{"encoder_kernel_size": 3, "encoder_stem": "deep", "decoder_norm_position": "sandwich", "decoder_activation": "reglu", "decoder_bias": "all"}
Rows from block 2 of the text decoder of a small audio captioner, named by matrix and row number. Rows with one number belong to one neuron. Each number is 128 + 32 x the weight over its row's rms, rounded and kept within 0 to 255. All counts start at 0. Numbers have three digits each.
After each neuron's rows are labels from the 100 texts, of 14976, where the neuron reaches its largest size: "tokens" is the input token at the peak. Only what is clearly more common there than usual is listed. The data: synthesised imitations of 52 everyday sounds, one a clip. In brackets: how many of the 100, against the usual share in percent.
# gate: MLP gate (decoder.blocks.2.mlp.gate.weight, 336x128), inputs 0-127
# fc1: MLP up (decoder.blocks.2.mlp.fc1.weight, 336x128), inputs 0-127
# fc2: MLP down (decoder.blocks.2.mlp.fc2.weight, 128x336, transposed), outputs 0-127

gate.151:124087165126116093142116144159112108110178100103166144141111077158166156117135092159144070076119112136153168191166111142107127160138097117153120120102137099144145110135043051098117135085155059106107175138084105099157166060148145143097117117183102093083091096149096126122200154152129144102075119042093149113133130123139116065128109161147188151160094155122102139116099133116169122183173
fc1.151:136144117113153105173151105106137133106208099124152094126122125137144129073091099090149153084103203131123184144035133140073120130098097114129157095145109169124140169039113120137131161188124124159135129129136124138114168109168146080118105151177176111054146118159170111110162106136114097107139142112165078129135109197057154071124164177101140150090092135174122116100062143085114139151110
fc2.151:095126139175159099130137134197143115128158064124126116119194130110145180132125129181149161076123183122126109127091144091125119174129194173159110097139141093181162116104101109119069126070116082137095118084110175097138111104142127168121137101070167087181131166107108155129058092093141088162153107135102172089179085103151121157151144122162101133121125141150199123104089165191158170085086
tokens: "c" (70 vs 1.9); "e" (29 vs 8.7)

gate.296:114134086151132201133120126145099091139142098162165092135159060141118139172131106105119109166162126094119141156135139129099103095172115093133083100121098104180107077164120088129113183107097170128073146207117110089050139091110103069143067120138174113169151113172132106107163122050118124144136140117125146198125134102121075138113119107146026081122113072095139155159146127121110148079112
fc1.296:093105118106153092062113113135132142157142091162110097131164128176094139095103089057125132131111118094087181129082147173104146137132098131145199075137114074159147081103141198113130133145108111130149173145130144169117093118103149157142066115131178121122109203116159096180065098069162092152112161117145122094104144066131175138113097142149104194152118115120159111207126170142078101096102
fc2.296:166184118159155135108135209132139169133166120143106103087104062166120058159153107100104217118199169140099084164120121090089135127134137115127082129131097161132124122135147137107099159163128161172150103133087149119113060157078120148181091169125073096078128131133099140107129090168148142129094156160057162104104146111090116119139130144086147133134084134117161146111183056117076120074150
tokens: "l" (60 vs 2.5); "b" (34 vs 2.3)

gate.213:189131100104075109138154148117188131143147072136177078137180119115132121150139134142167156138184137146164170098119128151104135154112126138105135194119071126147140107109149111104061141086165109187132158153131087156106167156232155147095117095116175157172187120129197097154098150201087114136135187133108100144172148093081142120101166141111121163100160157141144173152082103116154101144151
fc1.213:128161131116099218164111141197184113102155129178143118092106117117156066166174132131137151071090196142157120117169086097113099092116124121143104111136097110124088093144102163137082156143093130177124139119127149156129085162117179151139172093147156109175147090072114135191143167073161133127100138123084136140132110080131099175112169144128079152125151108154120163182073103164151053100177
fc2.213:142112169108128145112119105162088158108113110117060100098119157059150105181131172100147131073095130139089175136129115120151120083144065150130146147146103179083012151212151177071177144192127147136126069108095081099118122108142099154168107116134124121128116067141159101126137161136109165139107068151105169115131189109063144136146117109143133116132121132084159171116128090104081114137120
tokens: " " (100 vs 12)

gate.227:108149050097106154135145112137164047136091109148188137170088106186128090105136147106118074087138095147161176113136103114164164165117091108076147137130144162143059137097128128137151174160147135138106155107158156155124112115106081136088116173122102144115148108112159148124126134172144134092136115100142083100174052087156099100143136202150109074187121151209108103115126142045116154175111
fc1.227:076156105096218115094117137126129122125093112126183120167080118108075129117216127114133083110094153157065142166138102101100145123119179107102088087074162093089099209105115121134173150145155117178117132142154139127134161161141171144099118111157124157148085106122146155053128093137073155084074136109170108084162097079149157115045137083151108120134149121131141112172118119150122175158130
fc2.227:144076066157107109163154171120128129148137159146099090133112099145115084112121117133082095153118084149137094107150133138168073158122148165068094115172121128188125119109101162110151169083174146124164163195172164105091125129126107071157164096166129168089160128096097155139157055146115110153162126129135066104162149140158113118096083243144093159167096157104154171160137180147139127138171
tokens: "a" (96 vs 4.3)

gate.200:140157132104137111186124188119137194091204134087115159116152131071141096131179124115119100145141149138123098136125161139107208121168122124096067122034129088132150136136123115154127134134107148150151143093139147077122192152132110122147174181171173174118110162116146134091114170113156146103163171161155124037155119127150172146060130158108173124095126050116137123140154171173099158168121
fc1.200:100204121121080121092107113159167151145090133081167133117107148129164151156103108131105086132126186190121164082163137117097146126114128162092110157153090176124174147040107140086085148136091135141100120124175043091157097153072201159089149141127143118161180112184118112123065099140132142072087104148083190152093104125130086147171119150123114101094171164104135136173132142119130115105144
fc2.200:121099139186056140089122067141126130131088149111116058122082125135072164098119175137150172159077142116122115167113159056119088132119147160159153134192085143129143118079116098160136132154163144104090113138111156176141212090124149081163103176076178117143110130132139113112116095135180124158143192090073174162127136100087092205104127108092133154121111151110148144115104159099128084101168
tokens: "c" (100 vs 1.9)

gate.0:133106141121103162166131094142168120099155117088096117140106130157038119136109126137136164104142069160188151105097196049132115111072121163094168143074167081120088123164146119124122118150132170101100123137143081130084145137120124107101096108061112087153117129097050150143091099125146124109115158128120109127117120141155123110186089056109110174104170094138075108122079106183144176190192
fc1.0:046091123117145094104152185105137123155148086206162083132136112121115163096160142102129146142089127118148132098128138131208143118160096151118073054176167100120157090138115091141172141090195104158112165126101086087136121116103150171078141138134093145155124113149148138086161114142135070088146133124103119131115145121155121054084143139156095146053091127089168150105082140200139111138200
fc2.0:176148088136124078167117120122089091088143148124105162158163107103090108153135155156117159131166182130178105131179100155106115089126134075116115143147145118002150120119128122150132121093169125149143136142102150144187141133173137165120159121112157051055177123092087183139121183159177146172125112095066091152077057122147156113117162115143133174162127136103108107159176170139139109166127
tokens: "t" (94 vs 5.3)

gate.148:132123153094082157125175105095094093093148092159123132155098131160143080116152165159095121164156107085129151161109111153138152116138104145134078091089125189105125161132124133104112154130181125151168175178103146128145102137117176102125120147089116032038131133237148152162119088085149190128140125125126112084149130189130169115131161118133119127156072097149137124147079103162199148151067
fc1.148:090076109092090181070124119074107114123116095153055175124106121153126124131070131110133148188154183095122124094076086193139123084142200135124093108118131094165141152115158151094121125139103114103100137152153196137148096135096107130191092175104115141094083189160055167121078083116128145145162142160115133121193204152114115070120156126144140089104117136102162139097149123160143137145141
fc2.148:131154146115134133082234154111153102104154160186105160109170153168155124119161137112145183160119142140090129117112135091134138134156149105116049149110121143083122108182141150141189092170145130082134062124123119139096141141117125124120134162148098182087184090089107119166165104132095124105108114159156156077091160197134106108098140110148121154107185129134153169113173072022085149151153
tokens: "c" (54 vs 1.9); "s" (45 vs 2.6)

gate.249:110114158125155086070097122169167097139127132104137088117150172143156121148178148095132130096096095134119135116104151163168144112119102121151158153098162156141081148123111134094139175113096064179089191138142057106113109171187107111082099086140128080139086183143064201082185049114099157109125127147114083132068105110113183123135109120061108155160151133122155086127094151180115141115161
fc1.249:134117142143148074090083091113161118134175159123123114081110133159104164080141116131019161127121100123097113139081043131152083120167104154133093122144150144093143100049080122080160170143068084176110156138072119113100108108134079097134136139138125093122129173130097157134207122124143118130159126130155086097143114134144164123152125090168150160102138125117187124142134212140079106112057
fc2.249:141140162151148157115146140146124117151133149092083133163122107136022133123117166156139149100076125159164138075110162170066138084113083085153091108116126126067138076113187157110200122182129073132147096157173102134107125152105145151158100092121149129160111144156193165081169100146163096092189185112100132137127115114116197161105140097098083126137069142099108131113168137094164133086173
tokens: "l" (91 vs 2.5)

gate.62:141125137128102100150112133088201160141133136111188099139092111128107121098183073117145127120133173194160194106102147111157165101139073122093171073145108139115098098107167099142163098144097155085145131089137155151125089110157085172140173135168181181154097075144116093136072199149153129165156175143150135088057149082111105182124165151109144161099149133173108165103154115165187111146139
fc1.62:114077104137100134134176076088192181131099102123181086122146168149078102204146126136091090124130135186131114146087118129140162096133078086153126199113164203144138093120078114101152099148124135140182194142142135176169133103180132134131166171145102120191153081111164098152111156145102097205101125110089109118169119070120114132172103147080159129151147128131094146128141155111181107121116
fc2.62:115065131146091135144075089123147070096116163129146103115079107172101152105153153089129144155085085079110150135163110113112093131201165100148113127124109125100161145138093117116186179126212109204083169118136144164136116159095068122148136133110144152121190102183137091100155129165119111185126123073171188199120108181142089192112153081132095142121179094105120134111132120124120101137139
tokens: "r" (94 vs 7.1)

gate.276:067115154180133160124153118103189118150148141153098129081124105192181115150148064092110088073129102118165094118195086133147153204152106188195129096132073089115172056109165086133116165111105100133128128155113117107138170151154177109107165167124126111138102166129139129121104164126081128112107138063146131137089145115159118109111132129034140156196145192115131149081119137131123133117144
fc1.276:120115165143115133099133117133127149097185120112105148109098115155099128184159113140095073136121064048175139127119150127160138148156136100131130058133175064047118104156137123151134110131184115162082128139094093125176122175123172135105131088149175090115100082135166118114159154095128123178158093180116110177129146109123185126124124155031171160177088146061144160104119186108121087139110
fc2.276:126134180129186140138143139121136159170177109114109175134158072160127154106104121070080153133074097106152122136148093068080174183042104106144113189102133141041126102124116108138128175162149165099123113129163150096167134101173133105144105148098127079090138114143128107124161077140109163083120130063072154117114115144169096133129094126128063128215161092121170142100162135147109140163169
tokens: "m" (76 vs 3.3); "o" (24 vs 4.7)

gate.85:162119097190131120073171068097120064160112144159146153105207108112152137132094113064159160156117144169090100178100142150158110086160176164147149096122107101102118097100139090099166184141093162200192169134155137081121143123115113121135095118182121102056131151128056162124132140110207112154107157118140109146147115092136126102135085106114071109144070138172128128145129118093145156088110
fc1.85:076154184101123127133083198096097158107085117108122074142104141149096099153154168232070116093110081093159134110188114138139120147109098134093145127136106106143133200089151163152099085188136145073132094125115169203127091165127109140140129136093135092135141145109149093100108111071139137113133116145131104166084139145097102167185171139112143178140184134161158131101175150150141105105202
fc2.85:117121131146086131137040100195104134094101119139104093110125180123137139112146169088119126141106106154167097180187128091101126142083132169139152119144170161172148132141147105136137158139147074160096127116068139178092166114143146169080179129103124235132139188100140099107109124111087162127166119141104135202104101125130079170161167152148117148101129233126135096175126169119130124168139
tokens: " " (57 vs 12); "h" (43 vs 3.8)

gate.39:178170091124190084129131190154181074136136076144188115121110117104105167155122154116161128138085109145042087122059107141132086111153169162095135159166132099119200146089148111146109110130127123122133130155119098146107121153175088146146113116154098118163068137123144167198155204153141183137111102176155134075113188093105143136122106140133124134153120111227108128150119103103146125085152
fc1.39:100099123101077154081164176142114122124124167167079118134105125061175095114099134181140132132106098119074099173151070159147123110167109111086132130107123126144091104073078134087157130130171092024137095155121078127123120087171167079150152104130154161134073139109131156138056157106186140084166167143093114072139204137161170159152097118145103125114100089161109148158104155103114129118113
fc2.39:113142078180130118116123097173133128105078121145178104109091091107108116131148068142086121120105108100076095191127125168146104158157134118123081113133111183182157143115132163139145114153101149067188066113173136113078078116178111112163114121117127135075100165125104190127157180154084126142114115121140061097171155096138048120134071134103099193148156156101172168122161156089125180122090
tokens: "x" (56 vs 0.1); "p" (37 vs 2)

gate.259:106122119152149135111102140131177078087160114112101101180071111161093181109085142101122124121055099138103151145181082097141206189117117119097139140098084112075123108115042152117152188132144109103154129139098115136141133163123156159113103067093101105111178129137117100109113166125119137073133118127189090115205143131105125074144129107122167147118132195134219095130160150080127173134102
fc1.259:111081116119122145130129127143196143117122159125134150189106027153139162098130188076119181104115143139149119097135088107129131147111166053160123094162143145094085133088150151103116135134124062125108104051157109145149152163107175117103070106144103127086157064114150099099148168129151152120126139106144047128113127121095116099111127120068130167148153193167148132139204176076150114090092
fc2.259:130090061108174127153112120183110147168140152109119118140166129183120126080087051144148125156086142108187145091119105129094054166151113131085160158108085087163102157160120094130104152081146141178101128099151139141133113133098124117170130126143075117085147090091114157138109126161131151098192102113118095126138117179170178143167194150101062128167115073159214124160179163166129125159137
tokens: "a" (10 vs 4.3)

gate.61:151087108140174166136154093109084142074129122194087104170132165136080133130119112169100155106205114100171122122076144131143152149168138158115096141089146113168153020100154110125117124126093205163103081088149163084076180168130161092143117118070106095104088106140145124096124111090133145134129071130138182164165141149161135167169094143103130125086134184108144142137155123193135144159093
fc1.61:161123143159112163100050104154118142135106124133110178102107168070093136126103095138091124122155136070165162079154158131142127132151111147036099093186224152108083116141133074125081153099065186126163148142084154085136148049164134153134120112172146104132148135091138195101102146117129070166129151105065159128147099155124106123170150105135124170153119116144128157139113082106146131094174
fc2.61:099074105042142157148152077085200131142148178113142151073118165127094151172177193115131143112102103084106115134116073187164108184155100131118119121112129153090080131111118150079089139119154126132145065120091147170130062143113098146113156135119163115141097078165160112116093136123107105136122134178192156084098133164090090134105108082128095100160129102126163069184057120117136124115101
tokens: "a" (89 vs 4.3); "p" (7 vs 2)

gate.95:067134124190099153089101186092126121109095136107188104123138196121067102100156127181176168140121108137141116103169146139098093145157144131146164168133121080094125147133111090128187151130105138154147153098135079155093167150194125123126100120120136107108127062118111126137131144178107046112113160129085172123095101178170127081120177173138107091115142186158101093190106114081185099094089
fc1.95:091101156132120163143130200145150140107079084115088104153103173094090146155102151115194106178107124106180122130098142170141179121109088072125091154128132149165133156112161096077153192130088131161183094142124119069070047125167116139141141132120132149158120178098110143153147179156135108129169159105145141200149100169082125167149139160109157124125153113119129071133204127082126105189167
fc2.95:155153183112139117100120084113102179156142108157147084129139122188099119210146214157102105101121161127117107148116106155081145137141119135151084115098078116121154157164165143154168139122140201141169118183098100132098147112144142127113122102125112128136142145203122126109198121146156132095166141154171085134145140087092160138114116006110109181066117163122169162084150179156111120100104
tokens: "t" (100 vs 5.3)

gate.143:097057070099117091113171112157130136132132115122163141163186117156094150137101092097143184120051145137086129100118145149138146125119072122052119147152073097155127129160120169164132184111135174147083114137050130197156112124149108124137132099113146108126050132106144114165148151064151166139117156129214116144122091093085175099112157167118123139162198120144119134130073147135172106163153
fc1.143:102141143143070073129121189138162115155142089121159184145128157089124070060158141158142127076131151182103154169123095181105161140128169118155094130147116117138111178063104133114144204069167179145096127109064077134129118123165079146076113114097154091137162130122134095081099155100091109117070153190142090104139113107101142124130114152068151131059101126096070141109148123143118135079146
fc2.143:190122103179129099163113180139119130102102104147144110165149097113116157107150074126067162111133106110220135129083075137163111108042158099085057116180171121132123131115058150146196124143149102087202089178092142140164112149134133154121120121110132139144096151100139083124108145161080134188154158163134072091114132124113214105094144139088111106137139155150110100099100104155138138130115
tokens: "a" (100 vs 4.3)

gate.157:130147146149170106131105132097111117170174149093159094135114113083125123173151116055190115144121109151152171120025077116098139072179112141116121198083153138139151124145141135092122180148119136206121134131123085114083088136151077095169166157112134113147186113132125138194125102152157137112148083135155123189146097091170072092155129118136170062148107092123150085163131138138171138126190
fc1.157:121163160139110107039061061091111114154136136069143061131161109106140113122143143128089118116171095123083169131143100126098130106140117168103122122104124078056149090084126194129150074099123156119115152123104120131084068098183080099134124137055137153126147103113097106162219126155110136156125145087139136096094083199194135107125107104108123137134104115102191177130128135139104156160128
fc2.157:133192151143098104171132191138145041099158157108095100191093056174071148134128099150146146119111127097080068147148145117127175102141113147134153075154086143135134164091074109157149164158108068163180147101144116062088118123112157141094090155142135171136111104148130110066114140136119147089124088069149125165087115139120085137150162193102119065125127117099113117068145135089106142117159
tokens: "l" (100 vs 2.5)

gate.75:122126099159120122094080146179178077122070092113131130156170134130106126120105120134110112082099092174115102143110060129130178105146168128166112098176079195185173162118081155109109124095116156186148110152148105152193120077186113117163136108117120041093153119101153172126148152120132064165084107135090112113106153124082099091171115126093065155140146143107120119124107072191130150132167
fc1.75:108152174117176192149156042129114157064102137132172152073083165105117106083141138135088122113149155116139116120154162117139106163126069126132092163198142097164138055112159068111135103164103168082069124118090104141105032166110146125134170147109100187137085108138078143126138164144132143147112155126154138089176124093169118179109125144184108153148104116177101136112151139103150129110077
fc2.75:150058155155083143138141119113088154120142113107122149096110080155107132163138158158126098158076091139148109150146104168157101068073153120085126114161126099158045102087176129045128177178145108120146189130170159104108143136166149146124113159181179075139076094113113112159131197116136109129173099059111175147098178129178124168132086085157115099114086108130108117150089120118083127131099
tokens: "a" (100 vs 4.3)

gate.80:150074111114169126102124100131157106110136120089096141126146149169132158119094127152166077158145081172131143109135113112133130098124084086104167120063101154174119147133111139124062092108081133123138152094106136174089119176107155164108091114168128118150071231101150179162209124114147164114124145146104176136163170036130133172146147133135208120196156123111165171099118125094093115125159
fc1.80:110160199136114181122121157161077173115124114132057123164081146083205151102164058113115100136164093123117072115083099146117086096145162133097067122150075145130116119048101112139115135118115120158157170129145080064114130169119206133142139108115151139129156114111092091082093090126136153167095155167114159101109155103138067178086090117107137174156128095119084132140107186120132145117105
fc2.80:131180095109151115107143129121154225118131138159167119109141133108133172083147100136064141146099146182109195071164133098107069082141153136146112170121165132136132138114126128120209143093169106082201136155162075149081062132131202124180142107155096137103116099140085099150072076137161123118170143111154097176106153112141162093106139141136151158169104111123202150140104131159121152145104
tokens: "r" (100 vs 7.1)

gate.251:134118116122140165165093161208164126145150127157135098129147154123125098120148097137162152127161110147103080129166118132144120097159142162104157112150138134083161094172196126136080110046124183110133162107125113111117103161167161132086114140109155146153146102144173173095078067065149132121141069148114129104081111129100160149119164116158063172138126119184126149120190101170098091017187
fc1.251:137081143146171128101121125109125099095161088154145073155109118176151166090131137134116070149090148117137143108143156124107082143167149125147092161185148090129163141099118114132163114167080130105135151183072161212106137128101135155151173136133165116204088163165098142103164166107050215110116104102154069117140098094127089188106125163137158104091137144100096167111124144131130052141070
fc2.251:140138111061076129161104144139136135113186157095204208098116140115187141137132120115070072137109150065175061144117101115116175145087101122108085138128111135142119110100158102142133103159150090191120190131189122147156126165113101184138116087212087125080086135131167118112123117141130112138111150133119166153109144092177154151139122162140106170118183179119152111157134199124163154091104
tokens: "m" (48 vs 3.3); "h" (41 vs 3.8)

gate.25:146151134114156099143112098170156100091133113126206103062161132142102091054148130152108151095085127118134113133130140143105108125107118125112082140113152146146168143161139049121075154150128171132110079085090108170172157126062181101063165188136122129120100163104121150139143105144165145145123045118159092167136162160175182107100087112166125129170107103124138083164130171107083184180178
fc1.25:151125087155162137120103154112079108205161097162147072080104116115113120191136130170108111097105051075110152162158125082140121129144127104143170133106196139086147122115147167203107093102145113162105169166157130111156090117066141143069121140158086104133117186154093099164112095115151114100142095091158151106184180125113088124114085151159126171082154136143154181096089194121121096105099
fc2.25:155131195119072116126071098107095070098133137197115125167138159103091116159159073106121151158136068072145121140131168081176140149090162147107081178158141146089143124135106155186139121150149145120141133153142197204104158176095121104127070118146148095131147130132186116133124198146149109135139144074143150064147145183124138118062108127084108140185124143158104163087154108077161135114121
tokens: "t" (98 vs 5.3)

gate.285:196128165117160160177116072171070110172130145075134091131151147108099137074144093192136156091105122161115112149117127119152132168132187132144098168090105082172141125115094158146127140136180138090083138146166063119166144150134144135136163177099146115076136101180128118114139067110175086126177172110130177211119102158121105143190120111110142109080132087149123122099153097100200107105086
fc1.285:141091191058093119160088033140161150108126132094131162056170129142108109143124095135148108121142091152123112099095134141128131173104158076136085134140099106074140171100135164138132146163200151143154139142116122187120134154115129141138132105086142132080075126103141186138128083134144071205118140109121157086139141204109214114129073103119163112111202132134149071132104139145150103123150
fc2.285:173153139113226145121081161151138146117168133048186110091105152130157119117145091053102185134090137131158093185145173125129113131102118157147096122163158206152125086069107138121151147173126124134117124143158172110093060148148145125173109206175114119150096149132097138093139103111072182169142167084122126118123217102122134147168152139110156107107121155119123112144163103122092113141106
tokens: "t" (96 vs 5.3)

gate.121:110116162101132131105121102190138117090176185100153099131125167103122172137151080147175068110166027129118113060041121157190124159119122156135081114082075142121158135122102151144168103090141106145119162125091147118123098138150112079136116039165126134108129121163172113146151100096208154130166115140116198114116124166115120144095136104099166089090102120135128094111111173156119186129131
fc1.121:115086129164155115158104112089131118132102193111127094171139119199120102110126159153113131135040141132133134170140150137185139181113153097125117143160137106140136113129135103144107098174121104121143162174201137137145129185130077109107121192068106102112165121112101132175157169184111129188118172135179197094161123111116114166170097106041096110132163070124205087127101155105098116102123
fc2.121:112092099150131152113063134130130162156107143145083169086093157150161135127127133059137188113067090111116125157097135136157118114095137056172139133184156127121165086170138194115151131140185110157065131151075173073134196171174123164122144171118140141127143124122113142078128078163174113168108138117140181141137130176170189136141170120112100161148088071040130158143126130123152139116133
tokens: "q" (100 vs 0.9)

gate.312:134115120134082168145140093123090093129160119128125126136080093080129164093127135134149125157153116111110151121045188154119141158156146130126132103062101117133097092101114133099119146072078116107194157074102129119053110174135172180166138123106147092089087128156091186108183132133152153176069149173113095085124168088110087130102138199178118159160148088180152156116149079089108172101146
fc1.312:165157106104104095135105078140092101171103125077164139117056090162114144115144078127107127092137096101139116155148094207121116158157146172091142090050101133150120085159067141129115142150126095154165099120108101130117120124100139168140092082149126109155132077157161144145132174147169131138073177156110156117133149175167102220133103120122119150130112117101096127132102163004096140079161
fc2.312:127133063153122152094096093168106195152078113088131111065081087113039076173131149106125136116109111113156136147149170179109095097165166098132116151105097090135156140104136167136157114147167097085177166111138123106104102111132136105157057158122183160122068139144112119165140173129168109169115085153121081158159184095100149080126124117125121167126145086102081181158161079127066152101133
tokens: "r" (100 vs 7.1)

gate.47:143140097077105136099089107141177171176140112111101129175127069114114128120133154147124205145046125103128159060088129147132135119107170135193154113158087098124091066102131098106140124092107138113129040128120123124067141108163129104103100112119125103124073119104153152142093060107163063116099183111109179102133159140137161105140126149088161146060177109121083152074078143130143178104145
fc1.47:162094085114117130150109204122187096128128119132132159124110104119141070092139113167179174099098096129163118079157109126133108131148162094116159109117096125116089107143060169142117131144116120116219124116119160163111105194079169134153166074122151132065134118054167172152073103086115130140143113129144142132164116117173219163130150175128123190106126137161130147156156180148104204145144
fc2.47:098096091090133107100153092136095129112167132183177088101128173098077103103127129095157098065110159160089149173083131154084105072122056188166166127109132132134164207124102151165138123159051144111113097104127137110124108137143095132117119137124112178113131088146145112155072112089143109101068117167120131160140143082133112166166109149113141134160089163178139173131119185065106097057176
tokens: " " (100 vs 12)

gate.111:127089088104094092137115065145101194036117117161123159145103067144149135139088102188131082103103122151117132121163103091142123108083076136151140165093112135122168095133162145146128128108160209121145095139118141175098113095065113130118154179143112127190065115057107129096150109110094140120166178122099177166113146136150157155177146118163174117043149096119122119140086094128173109161134
fc1.111:198140150172089149092114094142166131114130082118152093192130139151113109153109141163143126115119179172131105160095131072082130099111053123135110162096197106112090169053136133074084110133088136101221153173142154122138108152116169182103135149103119119182121146130135096135140179143167148121110159171157162109073096150104158088125195152094141144157198097117114156070122127108122142141148
fc2.111:144111151149101171153124108151080163119148115119111106123072141119113198120160083112163167165096091112152119117070175095131135136099116131144167102179131097117070145116110086090168104130155081116114112161090095103122187189108090173164095176090074132172140117120142108135082032166105158157086219168162121161139124114131135123084152162149075196125121088130141158172118138143140134115105
tokens: "r" (53 vs 7.1); "i" (46 vs 8.7)

gate.79:139151113098134167136089097111168148163147077056144107103140124126151134143142120136149132152077089166132166125080113153146161157131088090103175114114111107140125164129073133161071177064150183129112168090147066194151146126144133123121124101197129067162147136134147100144106101118120111105161070101157064098137210078144155152127074157097110120118178098072121172149132165158124083170171
fc1.79:147106179112153117174131171132057069100195118124061110165085139152086170167152209124116112136127149118140151164116122178090150137150057176077109066095166136184129096106114126155057153122175158088102122144144081167100134139112166120163139150146119062119133124091140110073128159118085124121153116104118119127146142109082131082145173152100135129099069092090142171115134156093083113136100
fc2.79:119138118176110142142074130139147196155108087203129162132186182093170113141104089136126171113129085067147168140210140094191080143040134134110104122184161123144094161123159112155144138197154147059101174127134098119120163137118147142116131110126165071101103152123141112127131119077137124118149126103033097113162130129174140115116205150116121128137073144148107143151141160123145117144148
tokens: "t" (100 vs 5.3)

gate.291:111114116115133097131081147129136141080173162176078158089135135124157143142042166177176073118142179153180156154052134167144076116141100134111115150097072142151071124150112132097120103152109158162174132142144140085113133078155097124124162153114157121134165133156188117172099132132137054179168122096136138115115121225081178102129118157168099146176119097070126148174138107116140136102149
fc1.291:170131163149154120164115123198088127106125081105152116079137144112127117029126098100120179137106154163092098100136140113131171111148088140113116125142187158128199126123127122117153138124186131124212143088107122116124125101127141089154107168107100137067125132140074183107161202182133161155155146138207066148123120112120065112096110129130085141176134120141077125099132121035101132136110
fc2.291:142136129120146139173179128117143067179135180155200184158165120182201146106094130093183123159082152128099145116124081154131177097153091066126107106105101138203132085167139144092181138176096126149124175093115132121121124130147118084120124098109143092096167116158105180104122100129104110103088104102180073119137113099190109128127108093137104135106135171099094126149142182101155191080182
tokens: "c" (100 vs 1.9)

gate.162:097119134080133087162171091067125118078161080148152182120121157148127141143105175100149094124092135140164164206131169131099156042111204120112196155101185144123189104153159180140137081156143151106103172164091144125187106131106141156101089108124131092095091083106077105179127094101111106063146136117152151142113156082148101142129142087132141150175110100098146127117173115129097097091134
fc1.162:156083092136119117193098202125162124080121064163141156167104129062108175150106135119165152095141040170104097116162170152115129122074171137150128135133112132127114135140159125113105163118183136116159129139130144092082163063137156142106111092122124085173138085094101150163157107112031120102105118109131141120104159128117202073118146134121149158175135134174123084121137140173128075113048
fc2.162:131087089129103148185145079143195153120161106124095109150156136136133162162059121157231170127136118134172148059146082170155150158136100111128095133071145076122114117106116097111056132166095121132176101168133150075124181103109085091103077136069136109101188120070113101096127140142119156121118132100118123170117076135144115182089094150140084116089108138114167137176146110138107133183100
tokens: "a" (100 vs 4.3)

gate.33:102156121170100097096125102161157151130196118138148087074144087152081052150101146124106095094143107072128065086173134142132134108056078145138143121137088069130097140092136144173147174158165110153141157148100086101165056116151103161103080111049157098110127144153113117095132108129109097122137094113134095167120124096154163107097173110086136102110124089100140124143148047147074165075157
fc1.33:112169111137097142132136095145141086088146106117099152089154104141189119171187069146124117126124092079133130141111131175070117078147090115191163113130098069086091097149172140140109194152126113164061130161066144150144100120070106089191149119136124130098100112176128100113118134154107142170142121089084112160089146072130113153099089152059149138159126147060123161111086163080131176145076
fc2.33:122137192171135135105149172107168149168169133134170112090110089186165102134077135107056133150078162091153149133164101037114143140053087101134132148114095151117097077152128136122143162191188121103112115164117098167157107100070176162189103177140095084074080144148119136115160097110097117109094126113062124092098133115097130190119115101138108129151150110134114109105143125150080092103128
tokens: "m" (100 vs 3.3)

gate.12:119178115168102119103193144113062078082141204142125143064108127108160114149170138146160158104177143102103150182112185190114139107127135126091171145128093119105186156153067159148148155122147206069093161143117115139155126203134114131110136140096176136172144110079088102155197109070133135110112091150135131137129142104082149157121119111107079143108139116131128183104109102064172114139109
fc1.12:084071201147174120091114092093108077130131187133095141115132097136148151142081169135094074104108137123181138128069092127120184139137080142096194173148116152126107201166112164138157087138107178165191104121102132136136098118140109155096161184126149152061098118102124167141153110130117128116098201148138095097078160105123122170140096128131080104224098099120174128111148105128140120133105
fc2.12:106093066143139107092125076110087134109155156107138120087112158060171048135185108077044130206130130124115098118134156125041162045182185180116119096130103138107117114138100136119123137131178138144173134124152162158107103194122122147117120108152096130134116132141103117188120110100145093124136153108108133150159112153123123108180160077150150172156093113082080147136068131156148170116150
tokens: "a" (81 vs 4.3); "w" (14 vs 2.5)

gate.279:119122144157107146141151117112157214164107152146128159140120111129193103125175040142109122103078094108106147086137186158147116114178070126128109121047155145109170170142178157139159124114083172190119134083124120146146149094043092073079138130122168140116134119181162132150104174113147136141097101137146107112140165126148111106099205135143119106087107132138158142107172146190180172127089
fc1.279:114160115088109093174137129164121083108201131135147145118147151120121143114136114175162125121170149116069116174155128146092107124155078089082115086112113095120121138122161040115116167157057096094149081098112116102082180138125185167144109130094149148151154157120146204111112189068097170149159158159112129029150100186127126158151150135150124102159112111131134106094113130126077164057129
fc2.279:120078109064112168122119120100161194164088144146228094127096161070136167122109106122161108060178153157122186111110161156084134121107159097136102118119155101147118077128169087099148125142102145096086155116153086144128123112150137079093126059178168130117132145126148141169097149127146110145057117146069048120125074122171128111105141142125160105074076191173134163121115136127138098141125
tokens: "q" (89 vs 0.9); "p" (11 vs 2)